Weights of a small spectrogram autoencoder: decoder activation gelu, trained on simulated sounds of rotating machines with and without faults.
Rows from block 2 of the encoder of a small spectrogram autoencoder, named by matrix and row number. Rows with one number belong to one channel. Each number is 200 + 30 x the weight over its row's rms, rounded and kept within 0 to 999. All counts start at 0.
After each channel's rows are labels from the 100 clips, of 14976, where the channel reaches its highest value: "responds to" is what is common among them; "peak in band" is the frequency band that holds the peak. Only what is clearly more common there than usual is listed. The data: simulated sounds of rotating machines with and without faults. In brackets: how many of the 100.
# convs0: expand pointwise conv (encoder.blocks.2.convs.0.weight, 160x40x1x1), inputs 0-39
# convs1: depthwise 3x3 conv (encoder.blocks.2.convs.1.weight, 160x1x3x3), a 3x3 kernel
# convs2: project pointwise conv (encoder.blocks.2.convs.2.weight, 40x160x1x1, transposed), outputs 0-39

convs0.75,185,187,176,256,221,191,132,160,219,189,241,266,171,161,172,239,175,205,219,177,204,188,159,179,189,241,213,177,218,198,202,198,163,157,259,198,201,206,189,222
convs1.75,181,222,188,194,247,173,175,258,190
convs2.75,196,205,168,216,142,186,166,163,179,196,156,146,213,134,203,220,232,188,196,219,205,178,200,217,209,136,167,186,166,197,174,214,229,214,219,198,151,154,206,249
responds to: speed: slow (93); compressor (54); piston engine (42)
peak in band: 0 to 250 Hz (38)

convs0.149,211,133,158,217,171,189,216,179,211,226,255,213,219,174,186,180,189,252,208,233,224,158,180,178,211,200,162,192,174,153,252,239,221,270,185,206,196,175,205,197
convs1.149,188,122,183,186,171,190,195,184,213
convs2.149,177,243,216,193,156,221,232,176,254,227,246,238,179,199,217,180,201,224,167,212,211,128,196,226,244,192,174,204,240,234,183,188,174,198,198,251,226,146,190,212
responds to: rattle (59); squeal (43); piston engine (41)
peak in band: 500 to 1000 Hz (33)

convs0.35,183,225,202,187,165,181,167,197,174,168,155,202,179,212,213,234,244,171,178,198,253,254,151,178,199,234,222,163,208,192,208,178,244,221,240,167,218,190,127,217
convs1.35,196,205,168,215,278,205,175,199,191
convs2.35,158,200,235,129,146,206,228,211,234,229,162,162,175,159,228,191,195,224,198,184,251,159,216,227,199,214,167,216,215,235,178,170,198,174,207,197,241,188,148,214
responds to: muffled (low-pass) (100); quiet level (83); piston engine (36)
peak in band: 4000 to 8000 Hz (100)

convs0.84,212,184,165,262,150,199,227,250,213,183,194,283,201,215,194,229,194,225,180,194,202,146,167,206,213,133,182,245,188,201,192,231,207,205,230,238,210,197,184,205
convs1.84,177,161,157,173,227,210,173,173,164
convs2.84,212,202,196,188,235,189,260,198,201,214,194,176,238,215,255,134,176,232,257,182,171,263,227,176,180,234,188,217,218,172,165,210,189,208,220,196,191,197,251,159
responds to: turbine (49); gearbox (43)
peak in band: 250 to 500 Hz (83)

convs0.59,195,211,201,221,182,213,228,156,176,209,172,122,247,185,256,151,231,235,224,202,225,263,188,207,186,180,180,173,180,187,168,216,202,177,207,177,219,179,186,260
convs1.59,197,185,221,177,199,282,197,199,211
convs2.59,193,181,239,192,195,195,230,216,222,260,157,151,177,208,223,231,190,207,175,255,207,226,189,228,240,178,182,174,186,213,232,170,199,180,163,235,226,118,200,232
responds to: speed: slow (69); piston engine (67)
peak in band: 250 to 500 Hz (48)

convs0.43,190,271,207,170,190,217,200,161,164,199,196,191,250,203,185,279,147,217,215,228,244,188,184,225,194,195,195,220,213,188,171,217,156,192,232,242,237,231,179,167
convs1.43,187,216,188,164,163,266,207,187,215
convs2.43,229,189,215,204,201,207,283,194,239,172,176,211,261,200,151,153,134,187,201,143,231,209,209,221,232,222,203,203,188,174,193,169,187,191,212,208,205,189,217,148
responds to: speed: slow (72); speeding up (63); compressor (56)
peak in band: 500 to 1000 Hz (36)

convs0.150,237,162,237,170,209,135,189,190,232,194,136,231,180,204,197,159,211,216,159,133,201,176,188,169,188,229,200,213,166,245,136,191,185,179,202,197,188,199,204,222
convs1.150,200,199,204,196,287,213,200,181,199
convs2.150,177,188,177,209,224,211,180,235,144,178,163,168,222,205,183,190,196,162,276,234,161,236,203,195,204,213,214,179,219,202,266,207,236,260,243,166,187,183,187,192
responds to: speed: slow (70); compressor (55)
peak in band: 250 to 500 Hz (40); 500 to 1000 Hz (40)

convs0.86,211,149,211,156,183,169,203,193,229,202,163,227,215,169,235,228,204,178,174,210,282,253,203,235,207,158,223,231,234,233,186,182,222,207,201,155,196,187,241,235
convs1.86,216,200,158,196,182,181,194,135,233
convs2.86,228,203,149,230,203,219,185,198,173,175,201,168,223,245,175,205,234,205,177,192,165,144,208,172,142,172,239,187,137,136,161,201,175,235,183,198,179,196,218,190
responds to: compressor (92); speed: slow (60)
peak in band: 250 to 500 Hz (73)

convs0.119,191,183,244,162,190,177,219,155,211,223,267,127,198,194,152,186,232,218,181,197,205,127,170,195,194,222,178,215,207,189,193,228,232,220,229,205,212,146,211,217
convs1.119,194,212,195,172,129,158,201,215,212
convs2.119,175,163,161,169,211,186,176,230,195,178,158,207,214,199,228,185,153,181,184,219,218,266,187,220,213,180,202,197,212,204,243,158,186,156,200,109,212,251,185,207
responds to: turbine (63)
peak in band: 250 to 500 Hz (54); 0 to 250 Hz (32)

convs0.26,201,170,208,182,174,137,227,205,205,213,110,157,239,212,220,196,181,162,190,193,223,192,229,241,239,211,200,222,200,218,193,183,223,189,246,125,215,196,179,187
convs1.26,224,188,151,218,151,169,211,181,172
convs2.26,220,189,165,195,180,207,173,162,200,195,203,159,230,224,186,185,246,202,178,219,152,170,245,172,178,173,240,222,171,163,157,189,147,158,163,195,160,215,246,161
responds to: rattle (58); compressor (37)
peak in band: 1000 to 2000 Hz (47)

convs0.23,174,133,199,185,193,241,233,176,201,174,153,193,209,243,248,196,212,192,145,205,205,220,189,195,180,200,191,203,260,198,189,217,280,204,198,173,257,204,167,216
convs1.23,212,197,213,200,114,183,206,206,198
convs2.23,241,159,174,228,186,218,237,207,186,188,185,156,228,201,205,147,123,190,202,194,132,204,236,190,199,158,207,195,165,157,217,224,190,245,227,221,168,199,228,191
responds to: turbine (52); gearbox (44); thin (high-pass) (35)
peak in band: 0 to 250 Hz (65)

convs0.153,206,215,164,217,243,190,185,184,211,202,205,174,192,170,182,180,204,193,143,242,209,268,199,240,214,225,235,271,207,257,217,145,190,221,208,239,212,216,159,202
convs1.153,193,199,191,151,198,193,168,133,199
convs2.153,220,236,181,213,236,171,183,220,210,217,214,177,198,191,181,220,253,187,203,214,179,171,284,161,151,197,266,183,158,163,182,238,175,195,168,220,177,198,205,164
responds to: turbine (32)
peak in band: 4000 to 8000 Hz (64)

convs0.151,194,175,224,199,188,234,196,266,159,188,211,231,199,223,203,238,197,200,174,194,195,156,242,199,189,268,239,177,196,234,249,161,201,196,183,233,222,151,168,249
convs1.151,180,222,158,215,234,156,190,205,156
convs2.151,180,232,154,227,207,170,243,192,180,222,223,210,200,147,204,199,190,179,214,138,229,199,248,202,183,246,279,215,175,180,144,233,212,180,232,169,198,189,206,210
responds to: speed: slow (67); piston engine (58)
peak in band: 250 to 500 Hz (29)

convs0.19,197,205,144,213,181,267,230,219,243,166,202,250,260,179,190,251,217,152,184,156,166,243,218,173,183,197,198,215,186,231,192,195,210,234,204,217,209,165,210,171
convs1.19,197,202,202,189,181,287,201,201,204
convs2.19,186,243,180,182,142,220,179,137,165,187,191,203,240,221,215,152,188,143,234,205,206,192,142,204,227,214,192,218,199,220,201,219,132,206,168,200,228,243,175,199
responds to: speed: slow (82); piston engine (77)
peak in band: 0 to 250 Hz (38); 250 to 500 Hz (35)

convs0.60,214,208,199,224,181,197,252,191,208,231,203,216,175,212,188,234,229,200,191,214,197,193,205,153,193,192,277,184,240,234,220,220,159,174,170,192,253,119,175,244
convs1.60,240,194,182,256,254,209,199,196,205
convs2.60,120,196,238,190,192,210,198,170,202,226,158,209,196,158,223,230,211,223,192,202,240,162,188,229,243,212,179,246,232,234,228,203,209,216,160,185,223,229,137,240
responds to: muffled (low-pass) (100); quiet level (77); conveyor (47)
peak in band: 4000 to 8000 Hz (100)

convs0.121,168,172,200,182,196,177,202,192,195,226,188,204,255,176,226,191,201,186,242,218,192,268,206,219,200,217,147,177,181,215,273,139,194,227,184,230,231,264,184,187
convs1.121,214,196,190,257,240,227,222,241,205
convs2.121,152,199,202,145,186,254,209,186,217,223,172,245,200,164,236,221,228,193,200,172,231,232,160,219,222,228,137,239,206,196,218,172,240,206,232,215,213,200,179,262
responds to: compressor (48); thin (high-pass) (42)
peak in band: 0 to 250 Hz (47)

convs0.93,191,186,204,248,178,249,270,233,243,194,231,268,172,150,197,174,176,244,218,194,213,167,169,199,197,184,240,190,182,168,190,236,177,183,232,208,204,171,197,225
convs1.93,230,185,202,262,159,185,211,231,205
convs2.93,188,193,157,211,184,185,195,177,203,249,197,193,227,151,159,251,219,165,174,245,209,163,213,189,220,162,266,181,175,183,245,208,173,196,141,221,163,217,208,168
responds to: rattle (61); piston engine (47)
peak in band: 1000 to 2000 Hz (48); 250 to 500 Hz (28)

convs0.118,175,211,139,218,182,190,213,230,176,194,222,162,237,164,204,178,177,258,191,189,167,182,174,192,201,215,188,245,223,209,183,210,151,212,166,130,153,193,188,141
convs1.118,189,215,202,238,198,252,161,184,157
convs2.118,152,183,203,209,175,186,236,213,183,232,194,221,187,140,149,178,198,172,165,205,186,202,193,191,235,164,227,185,182,147,244,189,181,227,186,253,173,167,128,215
responds to: muffled (low-pass) (96); quiet level (78); conveyor (52)
peak in band: 4000 to 8000 Hz (100)

convs0.130,200,204,189,229,145,224,238,132,166,209,191,158,206,169,271,185,222,237,204,175,204,261,209,221,170,177,192,170,188,182,159,215,202,207,187,148,222,199,178,225
convs1.130,176,220,213,141,247,231,191,212,204
convs2.130,218,232,248,176,203,200,236,198,181,228,200,178,239,253,205,200,192,154,189,272,184,195,142,215,208,160,185,189,191,234,205,226,125,187,143,196,209,191,198,192
responds to: speed: slow (76); piston engine (63)
peak in band: 250 to 500 Hz (31)

convs0.54,235,219,202,209,146,208,195,234,188,235,222,238,219,201,186,195,177,227,247,198,236,198,158,254,208,254,241,248,201,243,220,201,200,168,223,153,239,174,239,188
convs1.54,181,231,212,184,259,248,208,188,181
convs2.54,173,159,209,169,208,277,182,192,258,272,202,201,168,210,232,192,230,199,224,191,174,220,200,244,216,172,147,150,202,229,193,224,191,187,173,192,198,160,212,220
responds to: muffled (low-pass) (56); piston engine (42)
peak in band: 4000 to 8000 Hz (59); 250 to 500 Hz (29)

convs0.123,221,163,198,182,188,197,247,150,239,233,246,171,191,167,254,178,174,263,214,190,197,125,171,204,212,215,167,221,204,219,202,185,216,256,198,210,196,168,203,216
convs1.123,191,198,208,180,146,194,170,142,180
convs2.123,188,226,199,255,178,215,192,197,187,203,288,225,200,195,203,222,209,235,228,258,199,241,192,191,209,210,221,167,214,192,221,207,223,276,223,256,210,193,203,150
responds to: rattle (40); piston engine (39)
peak in band: 250 to 500 Hz (36)

convs0.18,219,241,222,209,224,215,199,215,219,164,212,200,149,222,164,218,235,223,177,197,225,182,158,173,164,243,231,196,173,200,197,217,191,265,169,253,228,159,229,260
convs1.18,183,160,195,159,186,150,222,164,203
convs2.18,196,147,217,186,227,233,245,240,245,217,173,206,181,182,194,197,175,237,187,145,202,187,190,203,270,233,211,233,234,227,186,170,189,195,203,269,232,201,183,238
responds to: rattle (44); compressor (41)
peak in band: 0 to 250 Hz (37); 250 to 500 Hz (26)

convs0.97,242,209,247,204,227,194,248,205,226,187,164,249,196,220,198,163,234,177,199,225,174,158,186,220,211,218,225,126,182,165,138,192,211,204,173,155,160,214,202,179
convs1.97,171,165,190,157,161,156,219,204,182
convs2.97,150,190,222,191,164,225,231,192,227,235,218,196,188,192,186,178,175,246,240,208,244,246,136,209,234,244,175,203,232,258,201,142,206,192,198,224,228,186,169,206
responds to: turbine (43); gearbox (31)
peak in band: 0 to 250 Hz (42); 250 to 500 Hz (29)

convs0.58,216,228,272,263,188,213,188,173,191,195,234,232,181,179,222,196,211,194,195,230,205,260,216,207,177,218,208,218,206,176,174,197,180,171,167,264,183,206,248,135
convs1.58,243,229,211,180,145,160,197,183,204
convs2.58,155,202,191,230,207,230,172,181,202,237,180,194,165,231,233,145,197,174,191,251,172,258,166,204,230,185,228,171,204,196,249,136,187,160,184,157,213,216,212,182
responds to: turbine (67)
peak in band: 500 to 1000 Hz (54)